Weights of a small image classifier: activation gelu_tanh, held-out accuracy 100%.
Rows from block 5 of a small image classifier, named by matrix and row number. Rows with one number belong to one neuron. Each number is 200 + 20 x the weight over its row's rms, rounded and kept within 0 to 999. All counts start at 0.
After each neuron's rows are labels from the 100 images, of 14848, where the neuron reaches its highest value: "top examples" is what is common among them. Only what is clearly more common there than usual is listed. The data: drawn human figures in many poses. In brackets: how many of the 100.
# fc1: MLP up (model.blocks.5.mlp.fc1.weight, 960x320), inputs 240-319
# fc2: MLP down (model.blocks.5.mlp.fc2.weight, 320x960, transposed), outputs 240-319

fc1.571,175,187,190,226,199,200,222,199,203,202,181,195,193,228,209,205,210,181,186,190,257,141,146,192,206,232,183,226,173,187,204,204,226,165,171,197,216,204,217,202,219,195,205,226,206,176,203,207,172,211,182,181,192,191,239,193,225,199,208,211,186,201,223,201,216,182,244,196,163,212,193,200,193,253,195,213,184,177,207,195
fc2.571,203,189,201,215,198,221,239,164,241,188,212,191,152,215,230,161,212,184,197,205,224,204,170,218,217,188,181,216,204,185,179,217,242,198,193,186,206,195,170,208,196,188,165,209,194,196,179,188,186,188,189,204,168,190,195,200,206,191,252,189,201,184,210,183,180,184,223,188,172,180,224,185,191,222,209,217,207,182,156,193
top examples: red trousers (86); yellow top (46)

fc1.143,209,187,184,204,193,153,229,214,185,218,184,181,182,193,210,178,208,197,162,204,232,163,180,279,184,189,186,197,185,201,232,185,212,216,220,217,217,220,208,204,171,170,227,195,202,202,190,184,216,194,189,158,236,181,222,173,183,202,198,189,170,219,180,226,192,222,201,213,208,240,198,184,195,183,193,184,228,211,193,172
fc2.143,221,213,206,225,189,224,217,183,193,213,169,184,204,242,201,209,165,191,206,203,216,237,177,178,200,228,212,187,193,185,199,174,204,209,185,205,169,192,202,175,168,192,208,213,205,180,223,231,206,175,208,206,222,196,206,183,195,182,199,208,180,234,216,184,233,231,200,189,239,227,217,181,205,201,152,209,217,208,198,228
top examples: blue trousers (34); teal trousers (27)

fc1.129,182,192,205,185,213,187,202,178,187,224,193,168,170,204,200,185,219,198,219,205,214,209,168,214,190,195,198,217,169,178,203,228,248,189,213,202,207,206,198,196,163,198,226,217,184,200,157,205,173,203,235,209,189,194,198,192,210,179,211,194,188,232,163,191,235,228,201,162,189,229,230,165,185,201,168,205,196,169,187,206
fc2.129,185,214,192,161,199,203,188,198,194,200,215,202,204,183,184,210,202,183,204,209,207,199,183,182,204,196,206,217,202,194,174,189,225,207,222,213,208,204,211,209,191,216,178,204,182,215,192,205,188,204,219,218,173,185,209,204,213,218,192,186,208,209,165,196,204,199,204,183,199,208,224,190,197,200,198,203,174,151,197,192
top examples: grey trousers (49)

fc1.0,193,207,231,225,247,214,205,214,221,217,191,160,195,214,196,204,222,225,234,182,189,180,195,202,186,205,203,180,194,221,208,226,184,202,188,190,195,213,193,191,191,179,252,191,204,214,169,213,219,221,219,185,228,206,155,204,208,221,177,208,209,176,198,181,202,238,194,200,204,225,191,211,198,200,210,169,204,216,193,176
fc2.0,209,174,179,219,212,216,224,179,215,207,191,206,180,205,206,204,161,191,190,212,226,220,198,175,192,185,188,194,197,200,164,210,234,157,219,209,175,223,197,231,198,206,185,205,218,198,204,186,192,214,173,202,202,209,220,202,216,192,213,191,199,222,207,183,191,160,221,206,153,192,246,207,244,223,220,215,218,173,210,226
top examples: red trousers (38); blue trousers (28); yellow trousers (28)

fc1.49,203,186,192,252,217,215,223,206,208,255,190,160,175,175,182,173,206,198,197,210,195,194,166,189,199,196,236,215,179,200,247,189,226,162,190,171,191,173,183,192,217,198,223,190,207,199,163,206,179,161,205,204,232,185,199,225,193,203,171,192,194,227,221,158,204,201,201,214,200,217,189,184,215,214,185,183,231,195,213,173
fc2.49,177,231,208,227,219,170,226,219,211,223,168,192,209,187,183,197,186,190,209,202,185,189,167,193,184,211,238,204,194,194,208,195,198,181,205,194,169,179,197,203,224,201,193,231,208,187,189,207,223,178,203,222,209,202,205,206,196,174,203,199,211,218,222,173,243,219,179,219,179,210,182,222,206,196,170,186,204,191,222,202
top examples: blue trousers (59); green trousers (41)

fc1.47,186,215,172,214,173,199,208,218,206,209,177,172,200,192,207,178,210,176,205,197,173,203,155,162,179,228,224,240,157,198,239,179,190,231,218,170,208,204,184,180,176,211,196,217,195,221,162,222,203,211,234,198,194,196,217,201,184,191,173,184,148,201,174,232,185,226,150,184,209,188,206,171,190,230,213,172,218,209,204,170
fc2.47,224,218,210,136,216,184,197,200,210,189,221,199,168,208,227,236,203,217,221,223,204,189,205,230,211,183,171,153,241,185,186,230,184,188,176,180,206,202,198,199,180,188,206,218,216,191,204,193,178,206,189,210,213,202,169,200,186,225,227,224,221,211,219,186,172,193,196,225,164,184,196,220,182,222,222,197,196,202,189,176
top examples: grey trousers (100)

fc1.263,194,171,214,197,178,182,216,185,157,211,228,209,205,207,195,193,207,220,219,178,159,220,179,182,182,182,179,185,212,202,214,205,177,175,202,209,221,249,202,227,205,190,210,198,206,188,176,187,198,203,209,155,202,224,185,189,192,196,167,213,194,203,165,186,192,217,170,175,235,227,230,195,216,190,163,196,207,156,187,206
fc2.263,187,209,182,171,186,198,201,209,193,202,223,222,192,172,171,211,198,176,191,228,223,208,196,195,189,218,181,209,216,209,165,199,211,238,259,215,206,175,239,219,224,195,138,201,205,222,218,209,199,211,205,229,162,178,192,200,204,219,201,226,202,172,189,202,198,159,209,211,186,188,229,203,195,192,186,206,181,194,192,171
top examples: grey trousers (97)

fc1.299,192,171,176,244,204,185,203,175,185,223,187,218,146,227,205,190,204,208,209,167,211,187,192,207,217,209,209,202,196,186,218,214,204,192,180,211,208,201,179,188,206,200,228,219,218,209,205,216,181,192,194,168,219,188,209,179,192,190,184,187,190,191,196,159,201,198,196,191,183,197,206,159,192,217,213,187,217,193,195,177
fc2.299,208,212,199,168,206,237,186,171,188,199,189,183,164,216,200,207,164,172,188,208,221,212,205,173,213,191,204,202,209,208,179,182,189,198,249,211,198,200,243,224,178,208,199,197,202,194,208,218,203,217,165,189,236,209,218,196,222,241,215,168,200,211,195,207,184,167,207,182,201,187,220,196,204,216,228,183,197,216,203,201
top examples: blue trousers (100)

fc1.705,218,180,174,243,223,236,239,211,215,190,198,187,187,206,233,188,223,186,208,194,203,155,147,223,230,194,206,181,163,196,217,188,230,179,171,158,199,187,180,217,187,194,212,235,227,168,171,180,171,186,170,185,202,194,204,208,187,164,207,198,215,235,192,177,212,215,213,193,217,190,187,237,211,223,202,178,183,167,191,197
fc2.705,207,201,195,227,204,247,239,186,238,211,188,177,188,215,222,135,203,163,182,185,205,205,159,211,207,192,198,207,212,198,214,167,227,195,198,175,177,183,175,212,198,204,152,212,214,190,164,183,188,187,206,194,188,187,163,208,196,176,220,198,207,198,200,194,208,187,219,202,200,177,208,194,186,197,208,196,191,180,192,205
top examples: red trousers (100)

fc1.569,195,167,176,273,197,231,240,171,212,207,198,197,188,207,231,170,209,207,185,155,208,168,156,217,210,210,198,188,182,204,202,191,204,185,176,178,203,166,179,217,189,187,208,244,218,176,170,183,174,186,191,208,184,200,220,201,177,166,199,179,213,208,193,172,197,203,221,196,199,200,189,219,207,235,210,185,178,173,212,220
fc2.569,201,209,197,221,213,250,245,174,241,208,196,172,188,203,212,153,203,158,203,193,217,208,167,198,208,194,185,210,212,215,199,162,212,214,184,172,194,191,177,201,206,188,155,204,205,205,171,171,179,202,200,193,170,175,164,198,205,186,219,193,209,192,199,193,204,186,224,194,185,190,204,196,184,213,217,206,215,174,177,204
top examples: red trousers (100)

fc1.327,186,171,215,206,177,192,214,200,220,206,184,191,180,183,232,170,222,227,178,197,187,170,158,199,177,213,210,213,175,195,237,203,202,190,185,167,198,176,170,175,185,166,211,234,215,250,183,181,197,184,250,177,211,200,223,201,198,213,180,189,156,190,192,181,184,230,188,204,173,179,193,198,198,239,232,198,228,216,199,196
fc2.327,208,186,199,181,216,223,214,217,223,165,215,207,186,240,227,172,199,195,212,180,206,199,178,194,198,171,153,161,195,201,198,216,190,235,206,193,215,192,191,180,174,195,199,214,206,187,158,205,176,214,204,210,193,169,157,196,184,196,221,237,191,175,201,211,165,196,203,207,195,176,206,207,202,218,220,211,208,216,148,196
top examples: grey trousers (100)

fc1.18,208,201,224,229,206,193,223,178,175,231,180,182,156,216,196,213,201,208,204,204,206,208,176,168,200,216,243,195,200,196,229,188,208,202,190,169,213,166,168,188,188,183,242,214,214,213,163,196,219,161,185,205,227,194,198,177,180,201,182,183,193,202,194,157,200,225,201,213,216,203,194,177,175,201,166,174,226,220,217,170
fc2.18,176,195,186,223,196,190,237,196,188,198,192,167,183,207,195,172,191,183,195,177,186,216,214,195,176,195,186,185,209,223,214,175,187,199,221,192,149,192,160,218,192,186,186,240,204,197,190,228,200,220,229,202,235,197,170,179,226,226,197,218,155,208,225,177,203,195,210,188,199,208,228,192,211,220,186,221,199,214,219,239
top examples: blue trousers (100)

fc1.35,203,185,202,232,168,218,206,209,193,196,189,202,192,208,216,195,215,213,176,179,186,172,178,232,208,198,211,224,190,208,219,202,215,175,151,172,171,207,204,203,218,216,214,187,227,183,181,171,190,147,181,200,182,211,197,204,174,200,211,202,205,229,190,175,195,208,180,194,190,183,199,191,204,196,193,170,191,188,219,171
fc2.35,201,215,193,202,206,251,256,173,253,200,215,194,209,223,197,154,181,173,191,167,198,214,160,185,180,199,190,196,230,207,206,161,207,225,200,191,205,177,198,217,198,184,173,202,221,209,165,168,210,204,226,184,193,165,185,207,244,194,207,185,193,185,206,196,214,166,219,201,213,221,208,195,223,224,215,218,207,183,194,193
top examples: red trousers (100)

fc1.703,159,151,186,211,179,196,232,202,228,228,174,210,215,191,216,178,207,209,223,188,196,173,194,194,191,193,199,200,205,191,224,188,201,211,173,183,202,220,170,185,179,176,218,248,232,222,181,170,224,194,232,192,220,203,244,187,206,207,193,195,156,199,182,196,186,225,204,214,179,188,184,212,208,235,213,210,215,225,216,182
fc2.703,221,184,209,185,220,201,198,203,216,168,217,215,196,212,215,178,205,213,219,216,199,197,199,181,195,164,161,166,192,194,206,229,180,223,212,179,210,196,206,190,196,188,188,206,204,186,184,193,188,196,206,234,174,184,126,184,178,209,219,235,199,163,195,200,173,213,203,219,190,175,195,219,214,193,208,195,196,220,176,179
top examples: grey trousers (100)

fc1.258,191,196,218,269,184,210,228,170,191,209,185,189,156,204,186,212,183,190,204,187,174,202,176,191,212,234,225,191,173,156,207,188,226,203,203,186,212,185,197,191,195,194,242,203,196,207,199,201,200,199,203,182,225,184,209,177,186,199,179,162,171,206,195,168,218,221,182,209,220,196,203,183,213,231,175,184,223,184,196,180
fc2.258,205,206,206,217,216,175,208,181,196,215,188,174,173,220,195,205,183,192,225,196,211,220,211,196,199,178,223,171,211,197,212,187,185,209,206,197,191,185,165,196,170,168,224,218,210,178,207,215,181,201,199,179,228,194,177,159,185,206,195,205,165,222,216,192,219,234,202,199,216,190,216,193,199,198,157,199,210,210,204,221
top examples: blue trousers (100)

fc1.220,211,207,180,247,175,233,197,200,225,185,207,214,180,223,229,183,180,194,189,189,204,212,196,193,202,168,200,213,206,178,209,189,256,226,158,196,220,220,184,182,181,224,223,229,202,191,180,205,192,187,217,186,200,192,232,202,196,166,214,207,220,225,221,204,207,217,227,220,195,217,209,188,201,230,208,224,243,220,194,205
fc2.220,179,218,211,172,217,178,197,221,195,196,183,200,205,144,169,225,218,192,227,210,201,192,196,193,182,207,189,180,157,235,173,197,211,173,237,194,173,179,240,203,210,171,185,193,194,184,202,184,216,220,165,246,215,230,182,177,203,222,182,214,200,190,171,197,214,188,190,193,192,203,204,231,205,218,178,192,183,187,179,211
top examples: red trousers (58); brown trousers (31)

fc1.646,217,211,218,208,189,193,187,189,181,202,225,208,201,208,184,218,188,182,228,196,190,175,193,224,209,220,218,233,196,179,211,212,186,203,199,223,191,224,187,215,222,202,198,191,226,186,229,173,180,193,196,152,189,210,192,139,196,180,233,176,220,218,198,209,225,231,201,186,181,192,227,195,213,207,181,210,198,184,212,216
fc2.646,207,182,194,203,207,223,213,187,210,209,195,201,192,187,216,188,212,189,158,190,217,193,197,202,178,192,195,208,200,210,208,184,194,209,215,204,283,174,206,185,185,183,192,191,180,194,155,200,208,247,200,205,202,178,183,180,203,212,186,213,187,139,202,208,181,184,189,233,226,215,195,192,191,207,223,193,210,242,184,176
top examples: grey trousers (63)

fc1.219,235,198,209,190,201,165,211,164,176,221,229,155,182,194,199,225,217,218,208,230,198,191,189,244,211,224,186,164,189,188,209,186,213,195,221,208,191,216,211,206,189,191,206,204,195,168,194,216,233,182,193,207,207,214,211,192,180,160,214,197,221,214,178,156,236,226,181,165,181,212,202,217,167,177,177,182,191,193,188,200
fc2.219,193,195,190,176,206,230,194,223,202,211,210,197,205,203,203,210,199,178,186,181,207,209,194,163,212,210,200,190,176,196,183,166,234,219,220,216,184,179,193,208,183,205,170,184,206,221,189,219,200,218,216,238,206,164,217,204,218,203,182,230,214,217,170,189,211,192,211,208,222,205,208,192,210,200,178,197,182,174,185,203
top examples: grey trousers (41)